{
  "model": "multi-label audio tagger",
  "dataset": "babble in 24 made-up languages, each with its own sounds, syllables and stress or tones, from a formant synthesiser",
  "train_examples": 39062,
  "gain_aug_db": 6,
  "n_mels": 64,
  "hop_length": 160,
  "input": "log_mel",
  "spec_augment": true,
  "win_length": 512,
  "arch": "transformer",
  "norm": "layernorm",
  "norm_position": "pre",
  "activation": "squared_relu",
  "mlp_ratio": 4,
  "head_dim": 48,
  "fused_qkv": false,
  "bias": "qkv",
  "qk_norm": false,
  "layer_scale_init": 0.1,
  "parallel_block": true,
  "inner_norm": false,
  "drop_path": 0.05,
  "subsampling": 2,
  "layers": 6,
  "width": 192,
  "positions": "learned",
  "pooling": "mean",
  "num_labels": 71,
  "init": "torch_default",
  "residual_init": "scaled_by_depth",
  "optimizer": "normuon",
  "muon_scale": "match_rms_adamw",
  "lr": 0.0015,
  "momentum": 0.9,
  "nesterov": true,
  "orthogonalizer": "polar_express",
  "adamw_lr_other_params": 0.0011,
  "grad_clip": 3.0,
  "l1_shrink": 0.003,
  "steps": 11400,
  "batch_size": 512,
  "epochs": 149.4,
  "lr_schedule": "cosine",
  "final_lr_fraction": 0.01,
  "warmup_steps": 570,
  "weight_decay": 0.3,
  "adamw_weight_decay_other_params": 0
}
Rows from block 2, named by matrix and row number. Rows with one number belong to one neuron. Each number is 200 + 20 x the weight over its row's rms, rounded and kept within 0 to 999. All counts start at 0.
# fc1: MLP up (model.blocks.2.mlp.fc1.weight, 768x192), inputs 0-95
# fc2: MLP down (model.blocks.2.mlp.fc2.weight, 192x768, transposed), outputs 0-95
fc1.83,240,205,181,199,241,198,171,195,199,190,201,187,195,205,181,236,164,197,196,198,214,208,221,153,179,179,233,197,212,214,172,221,201,218,192,189,200,189,210,185,153,200,205,228,230,229,241,194,221,215,211,183,228,198,201,213,199,183,223,186,216,221,205,201,189,182,216,200,197,212,179,168,215,228,220,212,212,200,182,202,178,212,217,208,196,198,168,223,154,181,224,193,154,221,178,242
fc2.83,186,207,220,208,201,213,233,190,207,222,184,189,204,199,260,196,204,193,188,207,212,198,174,212,218,167,196,229,206,187,197,218,203,211,183,183,178,199,198,224,220,215,189,179,192,197,176,195,181,202,210,200,176,197,203,224,196,199,216,239,181,185,188,181,205,220,211,207,213,170,223,212,185,192,223,191,209,200,209,209,187,196,165,174,227,194,176,191,195,198,164,219,241,204,194,188
fc1.84,198,159,208,197,177,200,181,201,193,213,207,234,202,196,233,183,195,239,193,196,172,188,212,200,207,145,206,149,207,195,183,206,261,196,204,219,173,208,206,213,204,192,255,201,199,230,214,189,200,207,212,182,201,196,185,202,202,237,183,191,203,211,216,196,172,186,165,226,213,227,221,201,171,184,221,172,166,208,204,195,201,221,205,202,195,218,182,211,179,205,238,208,205,233,190,231
fc2.84,221,234,186,204,230,201,227,199,198,242,223,188,177,190,207,228,235,171,160,209,220,234,209,169,200,255,193,269,166,208,207,197,141,196,213,190,234,201,194,186,199,207,192,194,202,178,203,207,217,198,193,200,198,201,204,231,210,182,208,225,194,187,178,202,217,209,183,147,185,196,168,171,190,181,174,220,220,205,195,211,198,191,198,226,216,178,210,181,203,187,190,195,183,173,209,162
fc1.85,200,226,195,186,194,210,207,238,171,200,201,173,203,176,204,201,195,203,200,180,206,165,236,182,198,200,204,203,136,216,208,219,179,232,211,206,172,205,192,177,226,187,254,218,208,193,222,199,176,170,212,196,197,239,242,213,203,204,216,197,196,214,226,207,174,179,165,165,191,233,207,242,208,163,193,184,212,192,205,191,237,183,199,208,196,176,188,188,171,222,193,166,200,188,230,199
fc2.85,198,184,192,226,188,209,192,179,205,207,198,232,187,209,207,229,216,180,201,192,176,249,186,194,196,197,220,198,246,189,195,200,218,157,217,192,202,193,233,223,191,230,149,189,185,217,207,206,183,228,190,193,213,185,134,208,182,199,194,228,198,161,207,194,223,200,204,223,208,188,180,175,187,267,208,198,201,230,218,214,190,196,206,195,215,209,231,200,235,197,203,202,182,211,144,217
fc1.86,205,231,210,255,213,184,199,182,205,186,165,182,217,204,211,181,197,211,209,150,209,202,199,208,218,241,205,191,198,176,194,200,191,168,190,171,164,205,190,213,203,215,204,201,183,158,204,191,208,190,189,181,231,183,212,133,193,209,169,198,203,220,203,222,201,200,164,205,190,192,212,206,199,230,190,205,171,202,189,221,210,197,224,213,208,218,219,211,213,218,173,224,196,182,161,197
fc2.86,197,138,196,153,242,206,190,208,199,177,224,218,191,198,195,217,225,201,190,231,196,192,199,203,175,177,200,199,186,251,222,208,211,251,221,213,239,177,199,194,186,192,209,197,206,248,200,214,189,211,207,220,175,199,178,217,229,168,208,203,180,197,155,173,193,204,209,189,215,211,204,193,211,209,187,205,207,208,202,220,215,198,204,175,182,202,177,204,209,158,209,189,175,219,237,212
fc1.87,216,169,216,227,199,205,190,197,237,227,200,191,241,209,192,195,199,164,215,202,154,219,195,194,201,233,200,195,228,170,189,181,180,199,223,199,232,212,187,213,214,202,210,200,187,201,204,201,181,204,162,226,204,200,180,166,204,234,210,222,188,200,201,194,175,191,178,210,228,198,166,215,233,208,187,181,221,223,240,200,252,204,195,184,192,216,196,177,203,204,210,206,241,184,222,193
fc2.87,197,180,180,186,182,180,203,177,186,205,173,250,148,189,245,233,211,219,206,194,222,184,189,197,181,173,195,215,184,173,200,193,211,213,181,188,164,193,227,202,161,215,179,181,191,199,215,169,219,195,198,203,188,216,180,238,244,177,186,199,240,183,211,232,204,211,180,187,171,198,208,186,199,205,206,261,212,215,170,179,189,206,233,195,228,189,195,202,204,197,200,218,183,194,169,193
fc1.88,181,201,217,190,203,157,231,181,205,198,182,200,220,228,245,221,203,187,226,196,202,170,169,180,206,195,219,190,192,211,160,178,198,170,171,238,218,221,218,188,200,215,217,219,228,186,199,208,183,210,184,167,191,184,198,234,172,166,227,192,210,192,178,197,216,174,206,216,195,194,224,210,189,209,209,174,202,190,175,215,188,192,216,266,143,225,201,251,175,221,198,207,206,205,182,191
fc2.88,225,150,182,195,210,205,166,206,179,248,207,234,161,159,189,181,174,221,220,184,226,199,220,219,206,203,181,228,179,238,199,221,199,196,192,173,184,182,199,228,208,208,191,187,186,218,221,181,206,165,235,217,200,198,195,160,223,231,198,205,180,235,198,232,207,238,198,185,173,185,199,179,192,157,189,215,190,200,231,189,230,191,192,194,211,189,196,168,212,192,198,201,188,180,213,201
fc1.89,215,215,175,196,178,204,186,207,200,263,191,180,178,192,209,200,204,200,182,196,187,179,209,212,184,170,203,213,192,195,212,207,197,165,227,203,205,191,206,222,200,215,190,174,194,223,136,198,200,270,186,229,206,160,196,208,211,221,175,206,164,213,196,163,209,218,199,189,199,187,194,192,213,202,230,229,190,196,185,212,202,186,194,218,207,180,189,195,238,201,179,187,199,230,198,208
fc2.89,239,233,220,227,191,168,217,210,239,163,180,236,249,208,183,203,144,232,213,199,200,179,185,233,201,201,182,179,203,187,162,163,209,226,200,186,221,184,246,209,200,207,209,192,210,175,212,227,195,197,208,174,169,188,228,202,188,184,240,200,193,183,192,200,191,217,196,198,221,200,193,216,209,172,180,188,193,223,199,210,197,213,210,214,183,208,169,201,143,188,207,180,178,172,189,206
fc1.90,196,202,163,199,215,164,211,187,213,203,216,222,231,194,214,193,204,206,187,218,175,193,214,189,215,207,188,190,212,200,195,202,193,218,222,188,225,207,177,210,191,217,210,193,191,224,203,191,201,208,232,208,151,183,173,226,222,209,189,187,204,205,223,202,190,227,214,227,202,178,202,216,193,231,178,189,198,167,176,213,199,256,201,181,227,209,160,194,206,201,199,161,206,172,197,217
fc2.90,197,193,222,162,182,187,213,192,188,169,200,189,192,200,171,148,179,189,215,220,227,234,202,218,211,173,224,198,196,195,207,200,200,182,211,194,183,207,179,143,199,190,179,172,179,194,210,208,205,198,208,211,229,177,251,193,225,188,234,206,200,224,166,206,215,208,192,186,196,205,193,171,210,186,232,194,184,227,199,208,201,203,227,206,178,201,206,202,203,185,200,239,218,214,208,203
fc1.91,167,167,218,220,216,195,218,214,182,185,161,225,220,180,188,200,257,204,195,202,221,182,193,180,195,240,230,196,235,199,217,167,195,198,224,160,176,231,200,214,199,228,233,202,184,198,215,182,177,212,204,199,188,197,209,188,186,185,175,203,200,181,196,182,153,221,199,197,239,197,161,203,189,176,202,201,176,202,213,201,196,226,196,186,206,206,222,185,211,218,247,202,222,207,238,169
fc2.91,216,170,208,251,166,190,185,173,183,199,192,180,197,212,186,160,145,199,193,199,190,201,196,200,192,208,201,218,183,213,159,172,223,198,201,252,202,199,206,211,199,196,180,239,198,220,202,211,200,192,212,226,229,194,217,194,208,196,220,204,196,181,201,208,198,207,215,218,178,201,178,200,220,181,198,166,208,217,230,186,184,165,201,186,209,199,213,202,188,203,228,205,199,200,186,193
fc1.92,205,196,180,199,195,174,200,209,221,205,220,230,175,214,198,204,207,203,209,185,209,175,174,215,209,168,174,178,202,221,155,148,207,199,184,190,206,186,204,138,221,190,166,222,205,201,199,234,201,211,225,235,199,192,202,221,195,207,197,205,214,242,208,220,200,170,177,196,213,184,192,217,222,166,209,213,177,216,210,219,166,225,230,229,217,193,175,195,238,204,194,197,216,203,167,190
fc2.92,186,221,205,198,175,203,195,196,199,208,175,203,231,193,183,201,204,216,201,195,192,191,192,198,203,201,224,215,215,189,214,203,202,198,190,219,180,218,199,247,204,244,217,208,171,193,203,160,212,202,158,188,189,206,192,216,188,202,205,192,190,181,207,205,180,199,226,206,173,184,209,164,200,199,191,195,195,203,179,191,190,231,163,196,191,201,205,187,181,179,195,173,177,202,189,206
fc1.93,197,185,213,201,216,200,191,208,200,157,183,214,219,182,207,216,201,188,205,196,176,217,196,193,202,240,204,227,217,190,202,208,203,202,228,239,206,195,202,204,230,191,217,199,235,183,211,231,211,175,196,203,196,163,153,196,208,228,241,216,208,204,187,178,202,269,180,178,218,205,242,215,220,204,193,168,198,205,184,213,214,215,178,195,197,162,191,204,166,251,196,180,196,160,206,220
fc2.93,213,232,160,200,179,202,185,188,189,223,190,188,184,242,220,176,178,185,198,200,199,199,169,173,199,143,196,200,187,184,196,222,192,212,190,205,203,209,199,192,239,204,203,196,186,203,201,213,175,219,231,189,214,219,228,213,215,197,220,215,188,155,200,186,150,154,222,187,187,185,190,189,172,190,202,210,177,205,216,235,197,203,192,189,194,254,176,147,207,163,218,199,208,238,208,198
fc1.94,219,211,218,198,189,195,167,180,215,184,185,220,167,220,205,193,218,194,204,223,207,184,240,238,199,189,214,202,207,202,209,199,203,241,181,187,202,211,205,196,216,157,206,173,222,196,167,176,176,188,190,197,231,165,210,193,219,197,188,229,199,193,207,214,201,198,234,165,170,230,193,205,170,252,203,209,190,207,206,203,216,201,211,225,226,194,218,179,255,196,211,195,208,225,197,213
fc2.94,184,207,200,223,205,204,224,239,204,197,215,226,207,193,209,180,195,222,215,185,217,191,166,201,177,215,217,186,217,209,194,225,213,189,194,199,178,199,180,223,199,200,205,178,204,153,195,209,198,203,201,170,202,200,201,218,234,194,192,234,199,155,172,204,207,200,168,231,222,204,206,181,225,165,191,204,178,215,200,216,223,169,176,196,210,211,198,232,193,161,205,200,209,160,208,189
fc1.95,185,201,181,206,192,193,226,191,212,210,229,227,186,208,150,217,160,216,210,199,176,218,201,185,223,212,187,201,214,205,199,214,190,194,213,195,168,234,189,189,190,181,200,206,243,194,199,219,175,207,189,199,215,185,185,210,221,179,217,225,193,196,178,206,204,193,195,208,208,280,228,178,180,212,174,198,219,206,192,202,201,181,196,200,198,194,226,202,206,219,214,201,198,184,205,155
fc2.95,212,157,181,193,226,204,175,186,205,234,199,200,179,199,200,213,196,157,194,201,199,200,214,236,174,225,204,196,189,214,193,186,206,202,194,207,210,192,190,241,194,212,217,194,168,230,202,176,251,184,222,191,206,223,198,199,219,207,194,201,205,239,217,169,226,214,187,193,217,177,196,210,223,224,212,213,215,172,207,179,232,242,184,226,181,147,198,201,179,199,175,196,201,213,199,219
fc1.96,220,217,199,228,228,193,172,235,241,193,164,229,204,201,201,227,217,170,163,219,225,209,211,210,173,203,206,203,177,212,165,200,193,182,189,181,207,192,198,218,217,222,198,204,187,202,223,194,169,204,206,204,182,190,180,202,213,205,170,191,169,190,190,191,211,204,189,189,194,182,213,190,210,185,207,209,200,206,216,202,190,218,212,180,148,189,182,170,185,166,185,205,201,217,204,186
fc2.96,183,179,208,149,202,223,185,201,185,182,190,204,154,194,205,196,189,188,243,172,202,183,192,127,215,200,204,172,210,178,235,196,192,206,223,180,179,188,207,172,199,202,217,185,197,204,170,204,212,195,212,225,205,231,187,217,187,204,182,243,187,228,210,216,174,166,227,192,222,190,191,193,205,207,163,188,197,208,224,235,200,184,164,243,200,186,180,223,210,200,187,175,210,195,186,190
fc1.97,235,213,204,205,244,207,156,197,177,250,193,188,209,216,196,206,226,203,269,192,208,190,200,196,174,213,193,218,180,204,172,220,204,180,181,212,223,180,209,228,204,202,191,248,201,179,212,207,210,194,181,165,207,200,199,206,186,181,175,200,205,241,181,150,164,215,195,199,194,209,252,159,230,197,173,212,234,204,186,200,195,197,196,195,196,205,186,165,177,195,184,179,166,196,202,226
fc2.97,206,185,254,188,194,192,213,179,179,199,194,205,204,204,207,232,196,199,188,224,174,197,156,188,192,195,205,139,188,206,259,175,200,198,196,172,188,237,170,202,200,213,157,192,215,220,194,194,200,192,194,203,223,228,189,199,201,247,203,199,185,186,213,222,219,194,218,202,199,183,237,223,216,203,189,214,152,195,196,200,183,211,193,200,199,198,171,200,183,201,214,228,226,190,179,190
fc1.98,222,204,198,160,191,177,188,217,152,201,181,163,194,182,226,200,205,198,111,214,196,194,222,195,191,185,231,195,191,235,169,202,213,193,207,215,196,270,180,235,206,163,212,210,220,153,200,237,205,201,200,188,141,174,224,208,191,197,188,208,208,200,196,202,233,206,225,221,194,153,227,203,182,181,205,246,193,225,184,207,196,150,201,201,187,196,211,213,200,182,198,197,200,183,182,223
fc2.98,198,178,180,214,206,208,209,202,163,200,190,232,202,198,217,231,233,195,247,200,202,221,166,187,201,184,178,216,181,162,177,204,185,215,188,193,214,145,222,178,154,214,185,213,211,234,195,152,217,199,176,226,236,201,215,197,234,190,224,200,175,181,191,225,201,212,203,203,215,204,202,188,158,195,205,193,190,181,196,174,157,190,203,201,205,223,184,197,185,203,186,229,193,208,217,218
fc1.99,195,201,202,201,199,196,198,207,205,227,222,236,198,232,201,212,188,167,220,169,198,200,189,192,199,196,215,202,230,205,222,216,204,196,160,174,198,205,206,170,210,230,211,201,197,249,199,223,176,223,228,209,200,223,204,224,189,198,196,194,218,218,187,157,229,200,168,169,153,187,196,237,184,185,199,194,218,212,182,233,243,228,186,200,189,213,179,208,193,229,205,190,231,203,196,238
fc2.99,210,198,187,191,218,226,170,198,205,180,198,200,181,209,200,166,208,175,169,212,175,179,199,198,230,218,212,211,174,186,147,188,201,220,223,192,232,221,172,198,202,180,201,181,222,214,207,178,207,195,189,180,205,200,164,174,214,176,220,209,162,179,182,230,202,207,223,235,244,175,181,198,182,198,188,212,173,195,223,183,183,178,200,224,198,205,228,163,213,198,212,204,184,220,209,170
fc1.101,204,167,203,197,182,195,203,168,211,203,177,195,200,248,210,184,213,167,225,181,199,219,169,199,211,230,215,204,202,194,193,204,191,150,174,195,178,220,200,190,218,191,206,211,228,210,221,182,181,204,204,177,202,218,210,226,226,227,199,218,171,195,237,215,180,182,182,215,200,200,202,201,226,199,203,184,248,192,208,214,175,179,200,154,221,211,166,187,169,206,195,175,205,235,243,202
fc2.101,203,233,187,206,203,175,218,214,217,199,187,210,213,209,191,212,184,223,220,233,198,196,228,208,196,180,204,195,192,185,210,192,202,199,201,222,200,201,206,214,192,192,192,251,185,171,186,202,198,215,181,194,195,181,202,199,204,158,174,204,235,230,172,220,217,194,215,179,197,182,203,207,219,162,224,209,205,199,222,204,224,182,179,247,200,197,221,187,204,200,169,238,174,182,190,240
fc1.102,198,215,255,203,181,227,207,213,198,213,228,185,184,180,202,154,214,233,199,231,200,200,210,205,192,183,191,216,198,198,211,203,241,188,206,182,175,177,198,200,192,210,208,195,196,195,159,204,149,214,228,202,241,191,182,201,207,113,171,199,197,200,196,191,193,224,192,207,207,244,203,211,196,198,187,173,186,186,239,195,208,208,152,204,213,195,213,200,180,197,143,206,203,215,212,197
fc2.102,210,198,208,217,175,148,217,198,215,190,222,202,195,197,191,235,174,203,202,201,194,172,239,174,209,180,198,170,177,204,197,214,205,209,199,216,212,176,208,211,186,184,169,200,210,214,222,192,160,199,194,200,182,173,201,166,200,222,225,230,207,163,209,204,149,195,209,213,170,198,167,200,225,209,205,224,191,192,177,162,237,173,208,219,192,178,201,187,190,204,278,199,190,194,205,185
fc1.103,195,182,200,202,212,197,217,201,191,185,172,208,191,197,144,182,207,210,215,183,195,202,200,218,176,207,230,218,176,162,201,173,201,170,188,259,155,199,214,204,226,256,201,205,181,212,186,225,193,199,182,183,205,191,222,188,189,187,198,199,192,194,191,200,206,181,196,197,229,248,214,202,215,196,217,170,208,196,172,169,200,210,192,193,204,202,218,168,181,181,228,205,206,241,198,194
fc2.103,220,196,193,183,147,189,205,199,208,191,199,184,197,197,246,215,181,187,189,215,220,189,206,198,209,222,195,190,216,218,178,225,204,224,197,154,201,198,209,172,166,165,211,203,236,195,200,176,212,203,221,235,231,224,179,220,200,205,178,214,197,194,219,187,195,226,193,177,160,157,200,196,190,205,209,210,222,233,201,202,191,199,216,220,159,173,189,214,221,219,185,210,205,170,188,206
fc1.105,174,201,204,168,274,176,225,181,209,216,203,227,194,198,177,200,223,202,199,199,207,201,213,180,194,213,208,220,192,173,175,187,231,202,208,217,180,208,223,181,244,236,202,214,199,193,217,196,206,196,218,186,224,189,184,227,217,200,174,201,187,218,222,208,179,180,211,171,147,184,183,210,229,191,201,166,232,232,176,154,178,201,193,191,194,222,194,172,180,201,196,204,163,201,181,197
fc2.105,201,189,200,239,183,213,200,222,198,178,203,155,211,199,182,195,205,203,233,199,191,187,200,198,228,228,205,193,220,199,207,177,186,217,187,202,196,197,161,202,144,187,207,191,182,246,183,204,202,200,172,204,191,226,197,179,200,213,191,183,218,243,198,173,212,240,201,190,270,231,213,199,206,208,214,239,185,188,199,209,222,196,201,174,219,179,200,230,210,218,213,199,262,190,203,212
fc1.106,203,144,191,189,142,206,207,196,187,209,212,222,216,183,230,193,249,211,218,204,217,165,196,174,175,234,152,187,193,183,214,198,204,197,184,186,217,191,214,193,165,204,181,198,196,204,209,218,202,176,187,210,197,224,203,219,199,216,211,179,174,198,205,208,197,188,198,208,230,206,212,159,245,208,214,205,185,199,210,186,207,178,205,237,163,216,187,202,164,202,185,195,169,179,222,204
fc2.106,212,187,205,211,225,189,219,177,230,201,173,196,202,232,204,218,182,189,140,206,197,211,195,213,200,196,218,227,198,203,203,201,226,200,207,198,204,190,199,217,229,174,204,200,146,210,196,206,163,169,200,193,200,193,214,192,227,195,216,232,220,187,221,220,198,220,207,172,179,205,169,209,136,176,191,200,250,215,186,247,163,230,197,200,196,197,220,176,219,200,172,203,201,216,192,206
fc1.107,227,180,179,208,224,199,199,168,206,223,206,209,217,228,197,190,223,181,227,197,180,206,195,209,154,181,214,193,174,208,202,195,188,194,198,162,225,170,180,213,226,181,177,197,182,193,209,176,170,180,200,214,197,188,242,222,198,159,168,186,196,198,215,195,204,201,198,221,210,198,231,206,273,214,205,220,178,197,210,219,254,204,184,201,174,196,228,180,192,187,253,243,193,220,201,161
fc2.107,179,193,204,193,194,197,196,202,194,182,217,211,190,200,169,204,156,184,175,221,219,206,207,200,213,211,214,204,159,198,178,173,189,229,208,169,204,206,231,177,234,177,205,214,185,195,203,206,230,214,203,204,199,203,218,213,180,231,218,218,205,208,175,201,195,228,166,148,188,219,146,237,185,215,199,192,206,181,218,219,177,178,221,179,239,161,195,203,194,220,202,197,186,226,196,216
fc1.108,194,193,223,181,264,210,171,205,200,175,180,203,198,215,199,197,191,203,168,185,216,186,217,174,166,215,196,168,180,219,201,165,195,209,221,166,251,188,197,239,205,213,201,197,214,202,234,215,207,209,231,201,199,196,197,195,185,193,209,174,208,218,205,196,210,202,217,194,227,243,169,198,208,192,195,226,185,203,223,183,174,190,205,220,197,174,183,228,191,226,250,165,194,205,156,182
fc2.108,192,200,193,156,199,208,213,220,224,210,179,218,155,174,194,171,221,194,219,219,213,204,177,207,201,208,233,244,202,170,202,202,224,203,179,192,151,200,188,184,204,196,238,189,165,153,166,182,212,200,192,213,183,208,189,201,219,218,232,217,184,201,211,196,233,198,181,209,197,208,196,186,202,227,198,197,192,185,234,209,208,214,178,198,232,237,224,191,222,204,158,230,199,187,254,247
fc1.109,196,179,171,149,201,191,189,195,183,187,207,184,213,219,209,261,185,183,226,187,203,243,193,202,172,211,185,214,206,177,163,214,208,179,226,182,207,191,228,189,200,186,198,195,198,173,214,198,196,226,202,210,185,197,190,219,176,230,200,213,231,199,235,203,197,188,235,214,222,205,208,195,194,197,206,183,186,227,213,218,225,226,168,181,191,185,244,206,196,260,213,225,193,166,205,200
fc2.109,172,237,223,230,193,194,199,218,243,233,198,203,195,201,202,212,197,216,211,149,194,162,184,171,195,200,214,199,166,194,201,196,199,220,192,223,199,211,200,212,179,207,209,230,203,205,148,203,201,191,193,176,212,238,202,206,195,182,190,210,203,173,200,211,185,219,196,232,202,197,202,215,207,211,175,220,210,198,213,193,176,187,231,208,204,209,175,216,168,196,175,158,207,221,202,194
fc1.110,201,219,199,158,193,190,202,205,202,200,172,216,237,207,191,177,192,239,192,193,202,176,215,194,175,134,195,210,192,191,159,192,212,207,162,175,206,213,213,228,204,163,176,193,207,229,214,192,215,195,204,202,200,202,206,216,189,212,196,225,185,204,194,208,201,222,176,204,209,197,206,182,213,181,179,197,222,203,174,207,243,208,231,252,177,191,156,178,191,194,201,199,206,203,181,200
fc2.110,205,183,251,210,206,209,235,186,204,201,225,201,193,196,193,198,231,186,237,193,178,205,182,207,200,203,188,181,187,172,204,176,173,168,170,189,168,226,197,225,220,208,247,202,200,210,196,183,200,140,200,184,199,188,171,171,200,201,209,181,201,202,187,209,260,215,173,188,159,206,209,220,195,185,226,201,188,188,193,228,191,141,198,172,229,193,219,202,180,200,189,173,179,202,191,169
fc1.111,218,184,229,208,201,180,213,222,183,219,146,208,173,190,178,229,201,210,199,180,192,197,204,192,202,198,214,198,228,232,197,217,202,202,171,196,219,201,162,206,189,199,183,197,153,184,186,240,196,213,168,167,226,199,182,194,185,207,190,207,154,197,226,205,215,198,220,199,214,200,199,196,177,216,233,210,183,192,196,230,170,194,236,224,202,217,207,194,213,154,215,180,206,275,196,202
fc2.111,184,207,177,183,203,184,202,190,181,199,204,176,195,185,210,190,202,172,190,203,188,199,204,201,218,224,188,230,176,200,211,202,195,195,221,209,190,180,255,214,194,206,199,192,216,195,200,182,194,182,198,200,231,201,203,202,199,191,167,171,188,211,230,175,200,205,200,197,166,212,207,237,210,203,155,204,195,223,198,170,224,222,212,210,214,185,211,192,224,213,201,221,192,179,181,203
fc1.112,158,217,223,180,221,201,134,165,213,229,198,190,200,185,182,210,187,201,201,190,211,180,193,194,198,195,202,216,207,244,162,186,258,163,192,231,199,186,189,240,177,184,218,194,204,200,209,198,205,210,200,238,196,227,186,167,179,201,183,192,199,199,199,183,181,180,216,166,199,240,160,203,211,210,193,206,239,224,193,178,214,200,209,232,202,225,194,162,219,209,185,190,218,194,190,200
fc2.112,253,204,251,224,196,208,192,200,211,209,192,205,200,204,202,206,186,193,166,193,207,201,188,188,229,217,218,205,199,143,172,250,168,201,203,198,232,192,209,220,202,212,183,237,204,212,206,213,198,226,178,196,213,181,234,189,198,222,206,220,199,218,190,172,224,129,221,198,194,202,212,178,168,191,184,199,197,201,200,218,193,189,202,186,149,195,207,199,170,204,183,192,212,192,202,202
fc1.113,219,221,203,187,183,223,244,222,211,213,178,216,215,184,182,212,220,203,172,193,200,192,199,210,187,198,222,181,167,225,176,192,263,202,177,198,154,203,197,201,199,202,187,190,201,226,151,191,213,209,204,212,185,193,200,135,218,194,211,197,160,213,200,184,197,212,229,219,204,174,211,180,156,227,183,193,205,207,176,171,201,229,217,178,197,227,180,201,190,229,209,171,210,202,178,210
fc2.113,181,234,194,222,197,169,212,195,175,203,235,202,225,201,200,193,156,223,202,187,228,190,209,234,206,193,192,226,205,190,248,241,188,199,171,224,206,210,195,200,209,201,202,215,200,197,242,203,192,195,183,193,193,175,233,246,217,184,198,203,220,211,184,203,210,208,192,184,199,200,194,245,209,204,195,216,223,208,196,180,202,172,202,198,159,168,216,199,209,176,189,223,179,180,218,192
fc1.114,224,198,203,179,192,191,206,199,150,204,209,231,161,188,212,201,183,230,209,170,229,182,198,261,195,217,198,197,189,223,168,226,200,207,210,213,195,205,222,200,217,202,195,247,198,216,191,200,235,228,157,203,226,218,200,201,195,241,194,225,223,200,173,224,158,197,186,228,172,245,201,198,195,201,224,190,182,251,206,195,198,196,184,187,209,170,212,180,185,187,211,187,192,187,147,244
fc2.114,193,190,219,165,201,219,243,194,206,191,198,204,198,206,166,200,204,239,210,204,199,177,199,180,199,176,179,207,203,205,204,180,198,193,207,214,206,235,179,164,207,184,220,192,168,190,203,189,170,211,201,174,215,192,205,171,214,172,188,196,202,178,199,203,174,225,196,229,179,173,211,218,196,158,155,211,236,202,211,221,205,212,226,185,178,209,207,151,208,208,190,198,198,221,203,196
fc1.116,208,209,212,204,210,208,214,170,209,196,209,198,200,198,207,182,186,165,208,188,203,166,203,188,185,230,162,193,212,208,226,196,202,227,187,200,251,237,205,172,193,197,167,199,271,203,216,200,174,195,221,178,177,194,212,191,239,224,203,193,220,184,211,206,167,187,190,204,208,222,184,140,160,212,223,190,195,171,207,215,202,211,178,215,225,205,188,209,217,182,213,207,185,205,211,194
fc2.116,212,187,199,182,211,173,213,201,189,224,167,193,188,196,161,200,207,219,253,211,189,205,206,168,204,196,200,191,224,197,200,203,185,155,213,187,200,189,282,202,198,207,180,205,147,172,184,213,241,182,183,220,207,226,194,208,179,213,209,244,194,199,179,165,198,230,177,215,207,201,239,199,209,212,199,217,214,230,200,200,212,249,208,201,192,185,222,213,200,175,188,201,188,218,173,198
fc1.117,208,215,199,162,175,194,206,213,175,189,221,171,191,232,190,208,190,158,204,175,167,199,207,196,211,183,207,194,199,203,194,174,190,180,189,208,228,195,257,225,203,222,191,223,203,198,187,244,212,207,198,216,214,181,204,180,206,201,231,189,192,207,216,228,178,209,196,202,210,199,207,229,210,208,197,156,196,193,203,213,180,199,195,196,209,187,201,206,176,217,219,200,178,192,206,208
fc2.117,216,176,207,228,221,216,180,196,202,194,171,177,208,211,192,207,199,220,206,199,195,253,223,176,224,218,212,196,203,211,177,174,213,202,182,199,174,197,135,197,195,189,241,169,211,182,223,199,201,168,189,164,209,236,212,210,193,192,163,246,191,216,220,213,201,213,200,200,215,194,217,210,183,195,180,191,187,181,202,164,207,208,221,195,219,217,225,208,241,209,185,187,220,191,196,201
fc1.118,204,255,182,188,204,168,202,213,197,220,207,205,192,201,197,202,228,185,204,204,219,198,199,198,196,213,212,176,211,208,181,194,205,202,202,179,187,204,184,132,200,200,234,192,213,202,181,165,238,190,238,166,203,189,183,201,242,199,206,223,212,217,210,207,210,212,171,201,203,206,183,222,162,251,180,196,196,214,197,197,205,183,197,206,141,146,240,191,223,212,176,210,180,221,194,202
fc2.118,198,183,189,200,187,209,163,194,192,214,173,211,224,213,242,219,209,197,251,226,199,205,165,198,184,192,213,240,238,189,204,192,179,177,269,244,208,178,199,195,187,209,191,229,185,188,224,182,194,161,245,207,196,206,202,183,194,206,179,206,221,230,182,154,208,219,196,204,170,187,201,234,211,177,189,197,217,234,200,254,200,171,242,175,216,206,209,202,206,188,195,191,209,168,179,206
fc1.119,159,207,164,157,164,202,211,224,168,208,216,203,195,201,198,189,212,193,203,207,195,212,208,177,231,209,157,186,205,198,198,163,189,226,216,171,183,192,169,231,218,175,251,199,207,186,197,198,143,181,168,230,186,178,157,236,203,187,190,225,210,193,238,206,191,223,224,197,182,209,221,216,180,245,228,205,203,250,212,218,248,181,195,210,181,197,179,183,214,211,196,192,194,186,213,184
fc2.119,187,203,220,205,204,200,222,209,191,193,164,197,195,178,246,168,200,203,214,195,190,173,234,219,224,197,218,204,204,181,200,199,179,200,192,224,197,168,212,188,206,206,200,202,173,203,213,174,204,171,192,181,195,223,210,209,198,205,232,163,191,194,222,180,245,166,155,218,215,152,180,220,237,172,217,175,204,217,215,212,182,198,206,197,205,196,216,177,196,192,190,212,197,201,200,231